Weights of a small segmentation model: batches of 128.
Rows from block 3 of a small segmentation model, named by matrix and row number. Rows with one number belong to one neuron. Each number is 500 + 50 x the weight over its row's rms, rounded and kept within 0 to 999. All counts start at 0. Numbers have three digits each. After the name is the row's rms in percent of the matrix's.
After each neuron's rows are labels from the 100 images, of 14976, where the neuron reaches its largest size: "patch colour" is the nearest of a few named colours to the mean colour under the peak. Only what is clearly more common there than usual is listed. The data: small charts drawn from random numbers. In brackets: how many of the 100.
# gate: MLP gate (model.blocks.3.mlp.gate.weight, 192x48), inputs 0-47
# fc1: MLP up (model.blocks.3.mlp.fc1.weight, 192x48), inputs 0-47
# fc2: MLP down (model.blocks.3.mlp.fc2.weight, 48x192, transposed), outputs 0-47

gate.38 076:547433455525533578525443470573484442434497574505428455415507510475554438445520460521584499449554468483414494486535426475514511590485526467571591
fc1.38 079:485487609512537415486582509422448506520573494466521499487545560547557480449430598533405533603446531483537473569477554498576493485481537544492475
fc2.38 091:586529443525514551566451479469512485470506563456475501540552527506478580489485502489532441575456366529577435571439494454522435486511412509517609
patch colour: pink (64)

gate.48 087:506505499442421449512482457500478421408516344493454420497513517474445487453536517510409508463461491489417562415457497452472462519443469436455453
fc1.48 069:517492482401583528538562536545497466447513486488486536562508474572501449494502487528467450429585496435520584388509472618498463571462509474476600
fc2.48 087:481440415458518450475520565499600456510544568564462565558577429551588472511401532486476422477480499521506404522513467479486522435472542541520429
patch colour: purple (51); brown (45)

gate.32 099:500506466468442436490441487471475473452455384539454513445489538513502475466479424492465588551437472460482460432440564496508572353520412495502447
fc1.32 082:593500581543475564538531415536524543629608482495464432501575508465406533475484505497463420501464484429504467502538440440531570514485511493502544
fc2.32 117:573558606564442555446535500484450550504507440505456431493451558517457539464585482469510551445454508491454505493477481555410598448469504562602535
patch colour: brown (56)

gate.28 107:553516448492498511493514599415523431523523516459600491451558469504502395386539456474516518448526481510473549478453566556446550562495555420522582
fc1.28 092:468545568557487485526476445620432523491473523522456503515480531482510624569536529560603483574494528507502525489518424580554441441505472537489398
fc2.28 087:564471420477461557495541593440556580457488461440462521595464457457494403530510561460460497469465473487543470542569551472497575450524512602561470
patch colour: brown (30)

gate.115 080:567518514487499531535455619453526553556585551560474466503329489462553464533526555433499526561538525472515548467455498524496484514529480475550599
fc1.115 092:452449395452486492487477466552463490522489435478464503528665410470431543426472480498506480481552501535546440457543524419461453399488497491506444
fc2.115 085:538517501459455454539563515598443515532497500518578506529464493427513351445545611483534470523477456508384522561501482578460426518512467487492480
patch colour: brown (55); grey (40)

gate.117 105:463430591504464555411518534420520551470545461525572502409473535544435461467457535467488489518462471545523567394478550417520485584421551510470483
fc1.117 108:485506517423537519446580506449578550506441502521593456464453545591481584485433510534531484516519417518483552412474586503529537550473621517511533
fc2.117 133:560513496448575433465457529516621504473547551415548460594543511565550551516491517447502464522525415511493431453496386487462536460410471518479490
patch colour: purple (83)

gate.84 093:507573421479535495551457513518608553535488548457573577468484486569530544419485517510492456562432600461467520489503526568523590576463467543580512
fc1.84 095:439491467543491510519567459450499451526431445483465562433547413572543481544547500424488608457512476505460507475495530390395497521399449519451492
fc2.84 093:558535440455477487514437501433630489482436539448501550480506527535548509456496555535540432422426502580538563523542536581539533445401493430530477
patch colour: purple (42); grey (32)

gate.122 074:512473543451488495516410483506566548529506468486443460525369493520473450547544325484452544434510578497443474500473475496556429478542537440491478
fc1.122 068:511565482502526478446427471558602459466514482460558631492543469512463509458508442512483532472395503409465487476454469520392466508431502598459474
fc2.122 082:459457503483452493407649541552487558535539450509527462598432464485500519393568481455411524447545493507459443450493488455450539539478462532537490
patch colour: brown (78)

gate.8 086:538438539511460513531521455484486454571511476532475455625413576501568437464512464468510450470505533375431441561414470512602512480512523456498483
fc1.8 097:528458539537486538502522583520470508500514505507487472550450608551455452472474456443387372580469542476429416503481505511604511505537559448452521
fc2.8 087:452449480419487471428482471494492537492527504426507472415518526430484573412458506587476443533518524576567579370555492534502519533499508516601474
patch colour: pink (52); grey (48)

gate.167 109:530615525544571531528494538516555498592504490467482460496446462564487487493437563477512371510453530455564528526519511541544551565417509550555608
fc1.167 101:576469459441437464408533419443539459416496500554495500507511528519492477473579464532432461407441486450463390515486517448461488472429493484420416
fc2.167 082:493541446442460584524483491467543511569473500515470470444500559570559608541527569455508495471498565433464508595452555507467555453486379483596510
patch colour: green (41)

gate.172 116:420472454410448509499481555380492509501545430636627477514487524466482459476476502512518509463502500485550475567457599455489507580454525510493538
fc1.172 115:501503564367503533479432515443470488477495475544523498496525582543449460442475423446528536471453500455440593482471592511478527613467584515457567
fc2.172 103:530602527575530514499551539575504482468513543468604476545453487497437543555501544531451407478486551460479459582482416512399475421514481480438425
patch colour: purple (42); grey (32)

gate.5 070:484469490514493492493490577487441461615467469525608503490540454458536451547541503459547487452446534530594496539482483487550466461375492615592456
fc1.5 087:466534456529498572496510590466470470546480608547524505494487525505548531585522486425617498525543611547523555487518494625504502511473483582571520
fc2.5 095:467485547487514416535536470497478445456444487532543545455449446516492573393565498418519593433519515591472485462474523450425491438468469521541618
patch colour: pink (38); cyan (32)

gate.189 083:444523523526479476546495477485429533406533539542464513537492476428409546477475520570433376519450515555461509576566452453432499532478596551493421
fc1.189 078:468573566488512568485477566420488485515502522572414462454462507515481566541490441538502465512513472487489509568507441380633461550517517546508388
fc2.189 088:394554474504450392445534537508541417520537503487467468506604391544458542479530500416498518532501475542512457437451465441463507565487561438578494
patch colour: cyan (51)

gate.23 083:621493422538602608560505537491541451461481482584454472540460506529432555455529521451474529512513485507557562582476555463564525494559423456493498
fc1.23 090:505548527540487569466541438478445490521461510484488473459503526502532381428513590557448454524508610522495557530544509431487557474420513431473632
fc2.23 090:465455542534507482478533515567373584503514477380541481524482487464520613511496374538499564484459468442425556526458524569489503491486501553504440
patch colour: pink (53); grey (36)

gate.66 101:489517562456503487435385541509443566468486554527523420495494556479444489542514525428517525518462490539474539534370525425587515499479625547519557
fc1.66 093:544556578494489503511487538456523514465446459530587431601441511511409443509443491476488481450436460594475473564462538465533507599461537538572592
fc2.66 103:522498501539517460534602557596507422521531554538550463549501493449562570408481565526508467487465567498454513419520416543528478476540463503510362
patch colour: red (37); purple (36)

gate.138 097:395529513528503548502508423505497536462492435436524570505489426434497489515486626492427489511501474465462504543472474417346481435477445485476562
fc1.138 097:401506466507503556514505426540510524410432512407479597555430469495501529465491601488494506474481451468502512553400499450345488511484503516498489
fc2.138 088:561412543488548419487430415447511539490544568478540432447525469446447531581434462530574495573502514467512577441524487455483496565446471575433522
patch colour: pink (55); grey (34)

gate.49 070:589489536587529547505534474437548496531505552535409519426506458468430520499538352535450545488543496567443467537489471450479556484412542501579500
fc1.49 078:567528554528477558477600508451548488522484339514495498490438448503524519553498518468505502523643461469460482474438486453556536560504434436507563
fc2.49 082:533499599505444547463533419493403517478536442501589512505514499444501319501447498545515460521535521459488477511425461594544510473542454466517487
patch colour: pink (55)

gate.6 121:543410519485439497493546555523545494570476422546507460496499407528425560454529595562519512564491543545587498464453509568494470480466555545529376
fc1.6 106:462613489460550492586452550495493423380531507453493544510517533488499402582493440431477508422564524459455540540493500421483439453546470507508558
fc2.6 097:458409461531409423484537525557520480607525451541452453476491535547522533463441598562542519505516491436474515565518513619517538489483516519548396
patch colour: grey (55); cyan (38)

gate.175 127:469550493503470537497466477502420514423421513539466529505444537497539637559486506599623493507483518493433515568484485499451470593455482435586508
fc1.175 102:500420508555516594456444434495483473437528545490529540544535533497446501482481607546430460550503520541418613614539502516500449432497425486540487
fc2.175 115:515444576577415466474462500499450468489591520484556541513503505448527610511510467538469542547366519489582512498513463522424495593485567513579529
patch colour: brown (44); black (41)

gate.171 108:509505404415407545547473519495545449452481519488514514593490511501437465476474462452472466540464455604571413523432475492543513565549455601427501
fc1.171 113:518550591548608584443489619523460550479539494450425470463448493574481524494511476520544459511515472446481544520522495487564427588477524526614513
fc2.171 113:464547473514447594467486531463450478578527446410461485556529406560431529578528557478585487541446444423502456518499501492451484431543511425473422
patch colour: brown (49)

gate.142 107:541465548461492509493552472471551569518447447475513503583411506561430516471499493481438482498454560602582587503478561485562541471584469621461503
fc1.142 108:466509550563489546483468444490562569493468523524479526561470528456535457559535445626443540432457497556391559554488497509467432566551524546421429
fc2.142 110:517523454540532487471526412460457528513478436482451501522458436496444570367549467430468529409568495584550446455529485506426539442425496555528553
patch colour: pink (30); grey (30)

gate.183 076:536557538579439555481442461449444534538521468546521485439548460415462506498455493479532555369517449511439538587513471594433444584520501482462474
fc1.183 083:491539444564513587473410500555497472482477422518562546520491587500453509499503585523589478524455515392558466490535511594483496559477461415592511
fc2.183 084:588469545504486477356561518460479490418527417461437482519460429496562511538454558543507595631500492494465553518527461547449534510504516456501514
patch colour: brown (54); grey (35)

gate.12 095:556500544567441467506471563568517450507507493464500424466543429509489589460494583509525485489483553544563490438608452512492453417454554546537374
fc1.12 091:572507535582486539470535499547539466529464487462465435505558424501434565451459547611513481576480484487565465412577467616470491439470489469519431
fc2.12 097:547500530464548445497489472512608451528519472516591526466456447605493516518470465569486440542441527474458442390476423626466488490529442489460543
patch colour: cyan (46); grey (44)

gate.114 102:492518553454533446533560502538538479468518490563489475530416583519512434555556455594411449552529527536477565447460449519428434431475547398563494
fc1.114 133:481533460530465513520479537625541469493494525620436501447452504515518464512566509513481498582495568465486445410498464495492516500491529347535609
fc2.114 111:436508535518463536521551590512474423525495583473512405537505495492481517500497375488447521459404517368583453490520543501482516454568488438462452
patch colour: grey (68); brown (26)

gate.137 116:459579479523460443535575511567456573497516533458524502509496470582454522599522489560545380517526520438485454466512436442589492436417477491432447
fc1.137 113:448449522450422573486495527508547448546565401504523508489528503498526510437419552531537498462509570539565474589527626491453537558469480532574591
fc2.137 094:571431496522381548544561549618389443565469561540534528536484492527530491476418512456440405543516543563499550466515507513500505480484457485534457
patch colour: green (73)

gate.47 084:508594486487544480486465399505471483514521586545469609518528522481435462443534546520462470583412463581473419556634513477526527534512484469497486
fc1.47 084:611507572481457402510505471452531601520488507541545457565438526504550449506510451563519489572603498535377505507516517524541485512590504492439546
fc2.47 102:433493501493592458459550479548498436562513490559371476493436458529517553384528465490477511452564425520460467536497522477462488475440366524528529
patch colour: yellow (29)

gate.54 085:450593583484591535487473526478484443521528547375432570425450503544564480513525438578523561451465545453488537551479546554535485558526525535556482
fc1.54 095:525406480491526454590489409465533438490498507573574522480443505415520575556447511418532489527518439523479556490491543502541510392389443511511454
fc2.54 081:546454421487423521499452435579469542515508558544461485565472500514447379429459447535500453513512462454511507503525483475540512494555604540409617
patch colour: brown (43); grey (42)

gate.157 110:403580524450539511508506531506451552507462514433478448545463528654474399497504481488461511560469526510481480453463530407497522549544529477373536
fc1.157 102:540425540603481543591472460503551479464564479557489530500427596450502599585444512447493470432533439467484502517494483450517469575475484501472605
fc2.157 123:486545475406569446511523485539439513575524494530497484506467421555451463494535475596494535584538529426443469576522517423564515568532573584419503
patch colour: brown (36)

gate.93 094:489479491551481588500512503457686529583542453553447499490520573515438522521436499474567580440529551462521464494511532468553557516481545428538485
fc1.93 086:485509514572544514512494552506584457455497605527450513584557560615570468542535541528536515522603535458468424470523440469468583584475519504472520
fc2.93 094:525547545349518463458452522488483538487505507574412438495516503513599442543495483547542445465459483523414572494482571391549495432515504502554484
patch colour: pink (94)

gate.170 079:534478472420511532505640424486498507412557496533495442476496555509436608537436488508473481573567421491466525453486495498441518493465425430530425
fc1.170 084:462562438518423397478484440479468472468549483480469522475384518499453483476479472494499460461511538546509474424536442497525617376486503607472555
fc2.170 101:599487522422442545515455494472375469544529519410447445477547594467453571450507504479489498446526549529472503553531478510498402466481415419469499
patch colour: green (50); brown (28)

gate.30 157:442493553543540478438408490576499586435467538487549514533426581525508497626533564468553546544457449483492541456477515425582549449480514515432504
fc1.30 156:561519420441485503608550528474549421565523460468475521476560480495451475359506435572459468473512526533491484548526484594415495519479461498589473
fc2.30 102:498485503627468514433489555517499560533531518430524504463438583571569471571511535386532463383468506541484475575490498498455472479509543412456529
patch colour: pink (50); grey (45)

gate.37 098:506477512500470491580457574546433474486472528542547437598419562514563437458484485529515383500543542604491531508499572495558430452439493444564492
fc1.37 086:541434543478515518480483450585542494467402502539523530574438510542575445466527455513577411455512549525482524478550516517474434510337501477575496
fc2.37 097:470445547547530497484485528534536436511474528505462477524491473408447564524559506476509627433453622572442395485531423462511456528503417488450505
patch colour: cyan (39)

gate.79 076:491505487507559465487538456580556589457526460481492473587478464596433493545561456473542488509638505571476421547584497484492491556526420566499518
fc1.79 078:518502536499541480547442550625521561427533494511528541489569499552517575541560452560531605515546436551466478562606567518493569484507509547449454
fc2.79 071:554545501558487550552526520523490496558479521483527537518492496459420494554601538451545438628449574518475561434454405439464537488563572515571533
patch colour: pink (55); grey (45)

gate.186 108:532588535492543575500503578417548476511541470540496452490469497570530574538510433495495413488577512501469492483624571497533572577472438590527515
fc1.186 084:557532496449501458515527524430532500487508531544462441471550539497497518438456386534500387550540586513479430463458526543434622612466531498533478
fc2.186 098:554538525494536528391571506467537461571559554506457597518533468496403533501500438578542477564470541552520471518556502430396532504424570513542481
patch colour: brown (43); red (38)

gate.116 185:458517512540559570444487510540399497456475492496450428519502526518512549546418505542520465488526573460432578541530465560453458583457522371599481
fc1.116 168:528503533494438413565534493477619495517522536471506555487486478486500419468555460409493541546492417551590420446493495459543537481514477633451538
fc2.116 141:519513411415548599493529571519436461474455482525495425486523515591477534550465531464578474513476596473497564385503552507549493429581487465484468
patch colour: blue (35)

gate.123 074:540532553545392426530520457531482587483411411458529570501454472544440469459561466483532494490448441497494587474507557413445530474504469493400538
fc1.123 068:512495496509466476528561518513478589551421443504568541548535480462532426432551529455532577510469481513495423461407497433596455502516395489457602
fc2.123 089:517527450456559618546577451559522485495431527416475449491505475452512486430528467545575471599517550462522515609524442512442522494507582430501544
patch colour: pink (55); grey (39)

gate.61 084:519362406448440393438468438526458501377488445490486495478482476476483498446510481463540548494505531549497486470379453463441518484496460448518455
fc1.61 062:372572517500530459552501448465510539582492459489459516563470514487518474598384539424484476505505440447490571464513540594472436529483562457445464
fc2.61 086:545511463500473603533503541454458431525533483480566527443513533612557538544469518491414396509463558493496572575409550512461556483427487575522497
patch colour: pink (33); cyan (28)